config.toml
encoder_expert_mlp_ratio = 0.25
fusion_encoder_norm = "layernorm"
fusion_encoder_norm_position = "pre"
fusion_encoder_activation = "gelu"
fusion_encoder_connector = "linear"
precondition_frequency = 10
adamw_weight_decay_other_params = 0.01
Rows from block 13 of the image encoder of a small model that answers yes/no questions on an image's attributes, named by matrix and row number. Rows with one number within an expert belong to one neuron, the router's apart. Each number is 50 + 10 x the weight over its row's rms, rounded and kept within 0 to 99. All counts start at 0. After the name is the row's rms in percent of the matrix's.
After each expert's rows are labels from the 100 images, of 14976, where the router gives the expert most weight on average: "responds to" is what is common among them. Only what is clearly more common there than usual is listed. The data: dead-leaves pictures: piles of overlapping shapes.
# router: slot weights (encoder.blocks.13.mlp.router.weight, 16x256, trained with AdamW), inputs 104-155
# up: expert up (encoder.blocks.13.mlp.up, 8x64x256), inputs 104-155
# down: expert down (encoder.blocks.13.mlp.down, 8x256x64, transposed), outputs 104-155

# expert 6
router.12 111:65 39 48 23 45 62 55 49 65 44 47 38 44 48 40 61 52 72 41 49 45 38 64 35 59 63 48 79 34 52 53 59 32 40 35 65 47 59 42 71 50 55 34 57 55 61 54 57 51 41 52 50
router.13 104:72 35 50 19 45 56 55 46 67 54 54 41 38 68 61 61 65 73 34 49 46 47 55 38 50 68 43 64 35 54 48 49 53 48 34 45 49 49 43 62 66 43 36 52 68 56 56 57 55 58 51 66
up.0 099:56 60 49 41 54 38 42 50 67 55 39 53 55 45 48 64 56 52 55 51 38 47 39 47 38 55 40 54 51 39 32 58 34 44 56 38 53 37 50 39 35 36 41 55 60 29 47 42 35 46 41 56
down.0 101:62 68 51 43 32 38 48 42 56 56 62 47 48 63 57 44 51 50 43 50 61 41 62 49 49 32 68 61 46 53 46 41 36 61 58 54 62 56 46 87 49 71 68 49 51 50 46 32 64 63 75 53
up.1 119:70 63 26 35 45 43 44 58 54 44 58 48 44 61 65 42 39 58 47 66 43 47 51 52 49 49 49 42 67 57 61 51 55 39 39 49 45 49 60 31 40 70 49 57 62 53 55 61 55 61 57 48
down.1 110:46 38 46 55 64 56 41 39 29 41 33 43 53 41 49 49 31 51 29 40 40 53 45 58 69 36 57 51 42 60 48 55 51 41 52 50 50 58 55 73 62 53 45 35 47 49 64 54 67 52 60 38
up.2 114:49 30 48 56 53 57 73 60 59 52 51 61 39 50 62 49 41 69 39 62 43 31 58 40 47 62 39 52 47 42 70 35 42 59 53 63 52 49 45 59 55 43 70 57 41 36 52 37 49 54 57 65
down.2 108:43 62 62 56 44 45 30 61 37 51 47 52 43 64 54 58 48 33 58 52 57 43 29 49 44 54 53 45 80 56 56 67 61 42 59 37 41 45 55 40 49 62 28 61 60 45 48 40 43 48 39 43
up.3 095:47 59 61 38 48 55 50 49 44 53 58 55 58 47 53 27 62 55 58 61 53 46 52 40 69 34 43 37 35 37 63 48 35 44 51 68 40 40 44 40 49 48 53 51 48 42 41 66 45 62 50 43
down.3 095:29 53 46 57 70 46 52 54 44 36 47 58 43 60 44 53 50 41 60 49 60 64 58 74 49 60 23 59 60 48 49 60 54 43 47 45 64 54 57 56 58 38 48 53 41 62 48 38 37 44 39 57
up.4 086:46 43 42 56 64 67 68 52 44 33 63 40 38 29 72 37 45 32 61 38 49 56 35 55 46 63 61 44 58 40 34 49 39 40 57 44 53 49 54 36 46 46 52 54 43 43 33 66 27 45 55 42
down.4 088:54 56 71 46 56 58 46 54 66 61 43 45 37 51 53 71 45 44 50 64 50 41 58 41 55 41 40 38 44 68 78 51 45 61 65 44 43 45 59 59 60 82 36 58 43 44 59 48 58 40 35 48
up.5 092:47 64 54 56 57 45 61 63 40 23 54 47 47 43 55 34 47 35 61 47 57 38 34 54 43 34 47 59 67 64 48 41 33 42 61 68 55 53 52 60 48 51 42 49 53 54 45 50 51 45 46 42
down.5 101:72 39 60 63 45 55 44 48 37 63 33 51 52 47 62 56 23 53 57 57 44 38 50 55 66 47 51 53 24 47 42 55 55 50 53 51 62 49 63 36 47 42 66 40 45 34 39 60 68 44 46 45
responds to: pastel; cool

# expert 5
router.10 080:41 68 61 34 50 45 47 47 59 51 66 42 43 69 52 59 37 45 48 62 42 52 61 45 54 57 48 56 49 59 47 52 54 41 56 33 49 59 55 37 49 52 57 52 42 43 58 49 50 29 54 52
router.11 126:42 54 51 47 46 54 59 44 35 53 73 41 51 62 39 51 51 54 70 51 31 52 68 58 45 61 41 56 50 46 39 44 43 55 47 47 45 58 43 40 58 65 49 49 29 65 30 64 34 32 45 40
up.0 120:45 43 29 41 75 43 54 37 40 58 59 61 62 46 60 48 37 36 49 52 40 43 50 62 61 55 50 40 55 60 64 53 60 51 68 40 49 48 43 50 43 53 46 53 54 63 59 51 44 40 39 53
down.0 115:45 59 65 61 42 41 48 45 50 61 56 48 40 56 43 40 53 53 40 55 66 40 45 51 44 42 42 48 56 48 50 42 64 49 57 50 58 67 48 45 57 47 46 55 17 50 42 37 58 61 34 58
up.1 082:54 37 56 50 53 68 55 40 50 55 55 64 40 45 47 57 56 56 38 55 40 51 53 53 30 27 40 54 32 53 46 52 66 42 33 51 49 35 65 64 40 54 55 63 57 67 44 66 59 64 48 53
down.1 091:26 59 52 41 68 49 53 46 61 55 35 31 51 59 61 40 47 45 51 64 70 52 50 40 65 54 54 45 49 57 47 49 42 55 45 49 61 47 53 46 44 38 41 39 39 46 62 38 39 57 40 55
up.2 100:48 58 48 53 55 49 53 34 46 64 58 42 37 49 49 63 42 46 72 59 56 55 52 43 33 43 49 57 54 41 37 51 37 48 56 50 54 36 55 53 49 57 33 42 59 50 52 32 41 50 36 59
down.2 103:58 34 46 63 42 53 40 56 54 38 43 59 58 53 50 43 51 53 42 34 43 70 56 37 53 46 44 65 40 47 39 57 72 44 46 58 57 62 35 46 56 56 45 51 58 59 67 50 42 52 39 32
up.3 093:37 55 32 54 55 51 42 53 49 51 50 49 50 37 58 32 65 66 53 48 55 48 52 60 57 52 19 47 52 47 67 53 63 56 42 45 48 40 57 61 65 67 44 61 47 47 67 56 57 51 52 56
down.3 104:58 61 48 60 66 43 42 51 44 66 44 62 26 46 53 69 72 47 44 45 47 58 67 31 52 36 59 60 52 33 62 40 51 51 54 52 52 52 52 49 51 49 51 43 42 44 33 42 44 62 46 40
up.4 091:48 61 31 42 64 51 43 63 47 44 59 60 51 56 56 44 41 46 51 51 50 30 43 45 38 58 48 38 56 40 58 47 35 66 49 42 42 47 44 62 38 46 51 49 52 42 71 30 34 40 51 69
down.4 090:63 46 40 58 36 29 50 59 53 44 37 47 49 36 44 47 59 59 56 45 52 51 50 31 40 61 44 47 54 46 45 63 59 32 49 58 31 65 47 51 39 75 53 40 62 55 52 58 50 67 32 32
up.5 097:46 53 49 60 64 39 50 44 69 40 72 68 58 42 50 40 54 46 65 50 42 50 30 56 29 53 56 51 38 28 49 56 51 73 41 46 37 62 43 42 72 60 37 44 41 60 43 35 27 51 45 57
down.5 096:40 48 54 56 48 51 57 57 57 58 32 48 59 49 56 58 56 60 39 31 67 50 58 47 49 53 49 55 72 69 50 49 40 43 73 41 41 51 65 64 38 41 50 40 60 48 65 58 58 31 36 68
responds to: large pieces; cool

# expert 1
router.2 101:60 44 50 36 50 40 45 67 49 50 54 49 47 64 59 44 36 23 41 75 56 61 38 70 54 39 43 34 69 54 60 38 38 62 49 47 43 52 63 65 46 57 58 60 32 29 49 40 45 69 68 72
router.3 103:52 57 55 45 55 54 41 70 66 74 58 49 45 57 59 36 43 47 37 58 53 59 46 45 42 49 46 34 57 61 46 53 37 31 62 53 49 42 64 67 37 45 55 74 42 39 46 38 39 63 55 57
up.0 088:37 63 50 50 46 40 61 72 56 45 41 55 58 70 56 65 52 52 44 54 51 41 56 37 46 62 51 58 49 37 63 47 53 55 43 29 29 34 54 44 41 35 54 48 63 52 49 54 34 58 60 45
down.0 098:39 40 56 53 33 50 41 39 61 52 56 66 41 50 52 54 57 48 52 49 61 48 36 38 58 43 61 64 52 53 51 45 24 55 69 55 50 64 63 64 50 70 43 40 31 49 41 61 55 31 54 58
up.1 110:57 47 60 58 50 67 34 54 68 52 52 58 51 47 32 49 43 49 48 44 67 48 66 67 48 56 45 38 53 66 64 42 38 54 58 26 63 51 56 73 53 56 37 64 43 38 53 61 49 39 72 46
down.1 104:44 46 44 42 45 58 44 52 47 49 59 55 44 49 53 30 58 41 45 40 58 55 30 54 42 55 61 56 45 42 33 52 52 55 49 45 51 45 46 36 71 42 48 43 52 75 76 54 49 51 45 45
up.2 107:65 52 48 34 57 56 41 62 54 37 38 70 51 37 55 49 51 64 39 62 64 59 72 56 48 37 67 54 48 40 37 56 46 37 45 46 51 39 52 37 49 36 41 64 51 54 54 47 61 63 37 55
down.2 112:42 50 59 64 52 56 42 41 53 39 52 58 50 57 53 54 60 46 55 46 44 63 54 46 47 61 51 69 38 49 55 72 59 37 47 46 54 59 58 52 54 58 50 46 54 52 52 61 39 37 51 46
up.3 088:54 47 53 57 25 47 49 43 44 51 57 41 43 48 44 44 59 47 46 62 58 38 61 44 44 63 59 56 46 49 66 52 43 50 49 53 42 46 55 47 57 37 54 54 45 43 51 54 39 47 20 48
down.3 103:37 45 46 53 61 58 48 57 46 40 57 60 66 59 62 39 41 52 61 29 40 44 39 56 51 60 41 64 52 57 55 37 70 67 51 48 58 54 52 63 44 47 47 44 59 58 42 31 73 48 48 52
up.4 086:36 62 34 51 51 36 47 52 52 56 43 54 54 46 54 51 37 55 59 63 39 42 29 35 50 44 23 51 40 63 48 48 64 58 42 41 48 52 47 38 41 61 53 42 40 43 30 38 39 31 36 62
down.4 091:52 30 38 51 56 57 55 45 54 59 60 60 52 58 35 38 51 38 44 44 59 44 45 60 61 60 59 47 47 54 46 36 71 40 54 55 59 53 61 60 49 37 49 46 59 35 49 67 66 77 59 54
up.5 113:52 69 43 45 56 57 49 52 43 50 42 32 55 53 53 62 51 51 46 70 39 44 50 57 58 72 69 66 45 68 33 35 69 37 48 44 53 41 50 43 63 58 61 48 69 47 56 58 63 50 63 40
down.5 106:52 58 54 43 37 39 45 38 60 52 48 58 61 48 40 41 45 43 25 31 48 56 48 58 50 55 57 57 53 33 74 59 39 37 45 49 59 53 47 47 31 57 53 54 49 56 51 55 31 60 47 60
responds to: dark; shaded

# expert 4
router.8 105:44 57 42 45 37 40 50 63 47 38 40 46 48 44 60 47 25 21 50 61 34 38 44 46 58 59 46 45 24 30 59 54 55 41 54 34 62 39 42 34 55 35 50 34 49 54 54 35 51 39 58 42
router.9 082:32 50 57 50 35 50 59 54 48 34 41 59 64 50 50 51 51 52 66 52 41 43 38 37 44 54 46 64 41 26 59 49 46 51 49 42 64 60 54 39 57 48 57 33 49 50 59 28 57 36 43 36
up.0 097:48 43 65 51 48 47 47 41 42 40 44 45 55 62 49 63 62 43 60 62 44 63 49 31 52 31 52 61 58 46 51 55 31 48 52 57 48 36 50 49 60 49 38 56 68 60 49 55 57 67 50 46
down.0 106:54 54 65 42 56 56 46 52 36 61 30 66 59 54 34 49 48 58 55 44 35 58 46 55 56 60 80 41 62 46 51 38 40 45 55 39 47 42 37 51 57 55 59 57 47 46 45 40 62 49 41 50
up.1 105:49 33 33 42 67 57 55 69 63 43 59 57 50 61 40 49 59 45 51 51 62 29 40 38 52 52 59 54 52 37 31 64 43 41 61 43 65 44 40 48 58 51 51 24 39 49 68 47 52 52 57 57
down.1 113:63 64 48 58 48 32 64 32 45 55 61 39 40 32 47 40 36 48 45 44 52 43 58 62 64 44 44 64 38 52 63 51 66 58 40 66 44 53 46 55 41 52 39 60 63 48 39 55 50 49 47 42
up.2 121:32 49 40 48 29 50 56 64 69 44 55 40 32 36 60 62 29 57 50 59 56 63 41 36 43 48 56 45 38 56 63 49 44 45 65 45 53 49 47 56 41 64 47 39 42 53 50 64 54 55 44 72
down.2 112:38 46 50 33 36 47 45 45 43 50 60 62 40 46 47 52 64 74 43 50 41 49 58 78 48 58 27 53 45 60 54 57 63 72 51 52 44 50 66 63 56 41 55 48 43 38 38 45 58 53 52 47
up.3 118:56 44 36 48 51 34 70 49 47 44 37 66 65 66 49 65 50 44 51 65 54 58 38 51 60 46 41 58 43 50 68 46 42 64 51 60 49 48 54 20 42 49 44 46 56 53 42 76 47 42 54 40
down.3 113:58 68 52 50 36 47 44 51 54 62 51 30 38 38 60 26 47 88 51 43 35 45 61 45 46 57 47 42 67 59 48 67 57 52 63 45 53 59 47 57 65 56 46 43 39 54 56 41 67 35 47 68
up.4 087:49 70 55 59 42 44 48 44 52 37 57 52 58 29 55 62 46 51 38 40 43 41 52 47 41 48 45 56 38 61 58 60 62 47 37 47 46 41 65 45 35 53 47 47 67 60 62 59 51 33 53 55
down.4 088:63 38 61 39 43 47 33 62 61 63 50 67 35 54 42 49 43 65 59 36 52 51 46 55 49 53 57 48 52 48 46 58 42 36 40 34 68 54 46 46 60 43 51 54 46 55 49 63 49 55 54 34
up.5 102:51 32 40 63 55 36 54 39 53 39 38 59 42 43 44 48 56 61 40 54 35 45 35 39 58 63 50 58 49 53 59 55 32 43 51 65 55 44 57 49 39 43 36 60 50 46 56 34 46 53 71 44
down.5 102:58 67 60 34 51 50 57 57 44 53 62 40 58 49 43 60 43 35 61 42 63 66 60 46 37 48 48 51 53 46 48 37 45 49 52 39 76 47 43 51 52 48 52 48 43 51 43 48 35 30 55 62
responds to: warm; mixed sizes

# expert 7
router.14 110:40 69 53 60 45 44 39 43 44 51 46 55 46 60 47 64 44 45 54 52 50 46 38 47 51 62 70 58 39 36 36 47 38 52 60 37 48 64 55 56 44 45 61 51 52 44 43 52 50 53 50 53
router.15 102:41 63 38 59 57 48 47 46 59 32 41 66 39 34 54 37 57 37 66 50 73 51 31 52 59 74 45 42 46 56 46 45 43 51 54 47 52 37 37 60 48 39 61 47 72 43 61 58 60 47 59 53
up.0 105:30 59 60 31 58 41 63 45 52 37 35 64 50 40 35 58 41 49 36 45 37 53 51 52 46 62 35 43 50 51 49 61 63 60 49 49 67 54 48 38 69 53 62 45 46 47 55 51 68 58 68 61
down.0 106:52 51 48 60 33 37 54 54 43 54 43 51 60 65 72 43 50 45 63 41 48 36 50 45 62 62 63 49 48 51 39 56 41 54 47 44 44 43 50 71 66 48 40 57 61 49 56 55 49 45 42 40
up.1 100:56 28 47 60 56 42 64 44 44 62 45 48 47 45 59 55 52 40 54 48 39 64 49 50 44 65 41 39 49 32 50 49 63 49 29 44 38 59 60 38 53 51 39 45 63 38 36 44 57 53 52 65
down.1 101:45 56 69 33 69 51 42 59 57 55 62 48 41 44 50 28 67 33 54 49 60 36 52 52 54 45 47 46 49 58 61 47 43 44 45 59 40 67 48 72 52 66 56 54 57 55 46 60 38 61 33 19
up.2 107:41 61 45 48 54 39 57 48 36 47 64 48 61 37 37 58 45 57 60 60 59 60 43 63 45 57 53 50 50 57 49 62 46 54 74 52 57 46 61 59 68 51 48 45 56 53 53 45 49 61 40 32
down.2 105:64 55 39 41 72 66 60 59 46 64 61 46 42 63 44 68 50 39 60 53 60 59 48 53 63 64 67 69 53 44 67 46 58 42 50 68 37 46 53 37 36 50 43 45 39 43 47 26 48 55 55 58
up.3 106:47 60 49 55 55 55 51 73 54 47 49 61 61 51 53 51 54 67 53 55 59 43 45 67 53 33 16 56 70 44 50 47 40 48 53 54 49 50 37 52 57 55 60 47 43 37 48 48 50 42 47 59
down.3 108:45 48 40 41 48 43 49 35 49 72 59 45 68 50 43 64 44 36 48 46 55 46 55 38 50 61 40 47 45 57 55 50 56 61 49 36 38 43 61 29 50 54 47 41 47 58 40 49 53 31 57 61
up.4 108:40 42 52 50 61 52 44 46 44 47 42 61 55 48 32 60 45 51 30 39 43 38 43 36 49 51 54 66 54 38 45 48 62 62 48 45 63 54 49 46 38 59 43 48 54 57 37 53 61 35 59 61
down.4 100:60 55 54 48 39 43 68 67 64 48 49 59 50 45 64 43 56 41 47 66 55 61 25 58 35 47 57 43 70 47 52 39 54 46 45 60 47 49 55 53 48 55 46 39 51 37 66 45 54 62 50 43
up.5 103:45 39 37 46 43 54 53 27 28 52 51 50 58 63 55 47 64 28 59 55 47 39 36 58 55 42 59 42 61 40 47 51 44 45 32 55 56 65 54 47 38 42 70 45 55 62 57 48 37 56 60 56
down.5 104:54 41 49 39 48 59 47 54 58 22 57 53 33 40 48 26 47 54 30 47 56 63 63 41 56 73 45 53 43 55 46 48 67 36 58 55 48 61 40 70 59 38 56 41 47 40 23 49 46 55 51 53
responds to: vivid

# expert 2
router.4 079:39 43 55 38 54 55 36 63 61 64 48 65 59 43 47 46 53 43 27 62 59 61 54 27 42 45 54 53 34 53 48 47 60 54 65 56 56 59 53 65 23 57 58 58 64 42 58 52 48 43 43 43
router.5 102:54 44 43 53 52 50 30 64 57 49 44 47 40 60 39 52 37 55 48 65 50 46 58 64 70 34 54 59 52 47 55 51 61 65 44 45 50 41 49 57 65 53 42 58 39 55 56 40 34 59 44 55
up.0 108:56 46 45 59 57 48 47 43 38 38 46 61 50 48 42 53 55 63 53 41 37 45 46 45 52 31 70 55 49 59 66 40 49 60 51 44 59 53 39 46 26 58 51 60 70 47 64 69 48 51 59 54
down.0 101:47 57 51 42 41 59 40 59 71 64 52 57 65 63 49 56 36 52 43 54 49 63 46 64 45 46 52 63 34 68 47 62 45 47 43 49 31 56 56 60 48 67 42 45 27 65 44 35 39 46 65 67
up.1 097:45 43 45 51 53 61 51 64 33 57 67 57 28 52 33 35 36 24 43 61 56 50 47 45 46 50 61 66 57 44 62 35 38 51 47 36 54 38 40 49 51 49 58 48 45 48 53 53 60 42 58 42
down.1 101:67 50 47 38 53 71 40 63 58 38 34 58 71 36 62 47 57 61 55 53 51 42 50 71 39 51 76 56 55 49 51 60 43 45 38 45 29 40 65 37 53 49 49 35 54 55 45 49 42 59 50 52
up.2 113:44 36 26 45 47 50 44 66 46 40 55 45 44 60 45 42 53 40 29 57 49 51 35 67 53 47 62 72 58 40 60 42 69 54 35 38 49 64 44 50 32 46 51 39 62 63 47 51 47 50 50 31
down.2 103:41 62 41 52 47 64 59 56 43 55 46 35 60 51 46 46 32 52 48 52 57 55 52 57 59 45 57 55 65 61 49 60 47 55 36 48 61 53 55 67 43 59 57 45 48 55 48 22 37 68 62 46
up.3 083:43 40 46 55 41 53 60 65 63 40 58 64 41 30 61 60 53 38 53 33 43 49 73 42 52 58 46 48 44 39 50 41 40 53 44 54 74 49 59 29 36 54 42 57 55 50 28 50 48 49 50 63
down.3 089:69 54 56 50 65 44 51 51 29 43 59 57 62 52 54 38 45 36 47 38 50 30 58 57 42 57 59 49 63 51 37 43 57 45 34 62 40 58 50 59 67 41 51 54 62 50 59 54 46 52 62 44
up.4 125:71 51 75 64 55 65 43 49 36 46 42 45 54 47 31 65 29 58 65 50 56 50 66 37 59 34 46 50 45 58 46 66 43 43 33 62 46 55 57 39 45 52 41 49 28 46 52 50 51 53 45 55
down.4 117:49 55 33 52 40 30 66 55 68 47 42 41 37 38 55 73 50 62 51 62 47 51 30 72 47 51 46 42 52 43 33 45 53 58 61 54 49 43 53 54 52 80 52 39 59 37 52 51 44 57 49 48
up.5 101:50 27 54 49 52 55 54 59 61 58 49 43 29 47 53 69 52 54 39 33 45 50 50 69 30 40 59 60 47 53 34 55 48 44 51 50 47 41 58 38 56 34 40 32 60 39 56 58 55 43 28 53
down.5 098:57 62 71 46 68 74 48 44 24 51 37 57 56 47 43 44 46 41 44 44 63 67 27 48 63 55 57 52 49 54 65 33 50 48 47 40 42 45 44 55 47 52 56 62 50 44 45 49 69 59 50 45
responds to: grey

# expert 3
router.6 074:52 56 63 56 38 56 62 43 54 47 64 63 42 44 35 62 57 37 53 54 47 53 51 47 55 61 39 50 49 40 44 52 48 36 40 53 34 63 39 80 44 58 60 50 48 59 49 47 41 58 41 54
router.7 109:67 54 76 44 46 52 30 51 42 62 55 36 64 55 40 62 40 33 55 39 58 54 63 54 48 39 55 51 51 64 38 72 52 44 35 44 25 55 60 55 58 44 45 50 40 51 39 58 54 58 46 44
up.0 108:41 46 48 49 31 49 59 30 37 49 45 48 47 40 51 37 47 56 58 54 58 66 58 53 40 56 56 39 49 64 35 61 71 60 48 64 61 57 32 33 58 37 40 61 33 42 57 45 66 50 35 13
down.0 108:36 43 60 58 63 41 33 59 79 35 45 40 60 48 37 62 39 35 43 60 42 40 80 64 53 43 45 61 56 37 61 56 39 54 41 45 45 50 74 40 52 55 61 49 62 56 56 58 43 46 49 50
up.1 095:47 47 44 53 60 52 60 38 48 71 45 61 50 58 50 45 49 48 47 37 70 63 44 46 57 30 43 48 35 59 45 40 44 26 63 52 46 57 39 33 47 54 54 50 56 60 58 54 40 43 54 54
down.1 097:61 58 48 40 52 52 45 54 59 45 49 43 54 46 52 44 76 62 48 63 56 39 53 33 50 63 47 45 55 53 62 50 57 49 56 34 50 42 58 48 42 41 44 61 62 36 48 48 58 50 47 40
up.2 088:53 48 55 38 54 41 56 34 59 24 41 36 50 50 54 56 67 59 47 48 36 43 60 46 45 44 68 44 55 48 39 65 25 57 48 54 54 30 44 49 65 63 48 60 50 47 76 40 39 39 48 45
down.2 092:51 55 42 35 45 56 48 61 48 51 50 65 45 32 56 44 60 51 57 54 63 47 49 52 43 56 62 68 60 49 59 45 59 55 45 49 46 57 57 43 27 34 54 58 43 53 46 63 58 52 31 53
up.3 112:57 41 64 47 45 32 61 60 62 62 46 55 37 56 55 59 52 48 55 45 44 52 62 50 50 57 61 46 50 43 43 43 37 31 60 32 30 40 49 23 56 58 52 46 56 49 37 57 40 42 46 52
down.3 109:45 56 63 44 61 43 55 46 41 49 49 44 59 47 56 22 36 53 62 48 49 54 54 44 65 37 34 59 60 53 55 62 62 53 50 42 63 58 38 53 56 35 47 57 46 50 57 53 67 72 39 48
up.4 079:53 44 34 60 44 63 51 67 60 50 52 49 69 55 48 52 48 57 56 59 39 53 46 41 62 45 29 50 39 43 60 37 50 55 36 50 79 51 45 52 58 39 36 39 55 65 66 51 59 45 57 47
down.4 088:49 54 70 49 59 39 45 39 45 41 65 42 44 45 48 60 52 52 42 43 48 50 42 61 41 59 69 57 52 60 27 55 54 38 29 39 56 47 50 47 35 62 50 47 51 65 41 54 44 35 37 46
up.5 111:49 20 42 45 48 53 58 57 24 48 35 31 49 45 53 71 44 53 54 49 40 37 62 74 48 47 54 36 54 37 34 36 47 56 52 39 34 57 53 58 61 37 60 60 56 55 31 64 25 46 58 47
down.5 112:67 65 64 27 77 41 52 51 61 65 45 57 44 61 42 41 67 43 56 51 58 30 45 43 42 51 57 46 55 52 55 36 54 61 54 47 50 19 61 55 54 56 50 36 34 53 43 58 50 40 33 56
responds to: small pieces; vivid; frame

# expert 0
router.0 108:53 54 37 45 55 31 55 64 64 54 53 53 47 46 64 40 55 51 46 50 46 48 37 53 58 54 40 54 48 62 28 60 58 55 62 41 58 52 57 66 27 50 42 48 54 40 57 55 37 60 41 73
router.1 089:38 55 44 55 66 36 56 51 66 40 59 56 48 51 77 47 55 51 49 45 37 57 42 58 43 46 48 49 55 78 38 50 58 44 52 43 42 44 57 56 46 51 38 45 64 34 56 53 49 46 48 64
up.0 095:59 55 50 60 45 50 58 40 61 23 39 54 41 34 46 55 48 64 62 51 67 71 38 47 45 39 53 59 70 52 64 36 49 51 54 53 42 43 64 73 59 49 39 41 41 57 51 39 65 43 55 37
down.0 099:45 45 59 39 58 53 59 56 52 49 59 59 46 56 68 54 46 43 53 55 51 33 63 46 59 55 58 39 53 39 32 59 40 60 55 32 52 55 37 42 41 53 53 51 31 58 63 39 45 52 31 53
up.1 084:49 70 39 38 31 61 30 64 47 46 67 74 40 43 48 73 54 45 53 48 47 29 44 61 41 69 41 50 55 34 54 60 52 71 68 39 29 60 52 51 56 66 41 48 47 42 59 60 38 30 48 46
down.1 089:51 50 61 40 43 34 59 51 41 53 54 43 54 51 52 46 56 36 47 53 53 55 66 37 75 33 20 46 48 59 34 30 50 56 46 41 69 43 43 41 43 38 62 48 44 50 47 54 47 58 56 39
up.2 104:65 58 48 49 42 59 49 53 36 39 46 56 67 45 43 54 73 40 60 53 57 48 54 34 47 18 51 55 42 52 58 43 57 62 51 55 54 56 48 73 48 66 44 56 40 67 51 46 49 54 45 55
down.2 096:34 46 54 38 59 49 39 43 45 54 65 37 59 55 43 55 35 47 57 50 56 33 61 43 75 41 63 34 63 58 43 54 40 62 59 47 50 62 52 48 56 41 65 40 38 56 55 50 41 54 51 38
up.3 090:41 44 40 56 44 66 60 55 63 55 60 62 33 46 65 58 52 71 61 60 65 57 57 47 48 38 51 48 55 42 69 54 50 46 55 42 62 29 68 44 47 49 51 37 59 18 61 38 50 39 50 67
down.3 099:47 45 55 51 51 29 44 48 53 52 62 45 36 48 69 54 48 38 50 53 41 52 48 27 52 47 46 58 51 38 37 36 43 55 41 49 40 50 38 36 42 77 53 67 44 49 46 47 53 66 46 37
up.4 092:49 54 44 45 47 59 64 50 55 62 54 37 45 33 57 51 59 37 63 64 67 57 49 33 41 33 55 53 51 52 54 17 69 65 38 45 58 44 49 59 56 45 52 42 45 38 42 49 47 77 46 47
down.4 097:64 46 72 52 43 56 43 51 42 59 40 38 58 65 43 49 57 42 37 68 49 42 59 45 63 54 70 50 50 39 56 54 44 68 53 48 59 39 54 44 28 46 54 51 67 34 49 55 46 24 48 39
up.5 102:50 47 59 35 50 37 56 62 62 51 55 38 51 46 69 53 64 48 48 42 60 51 59 40 64 60 46 54 50 64 48 55 60 50 58 40 58 52 40 63 54 48 56 34 72 60 44 64 44 55 50 73
down.5 098:62 55 56 58 42 51 55 60 62 57 54 39 51 48 45 33 35 66 42 61 58 68 49 40 49 55 41 71 58 58 43 51 41 51 55 53 48 50 38 61 64 45 57 67 56 31 41 38 39 40 37 64
responds to: large pieces; grey; hexagon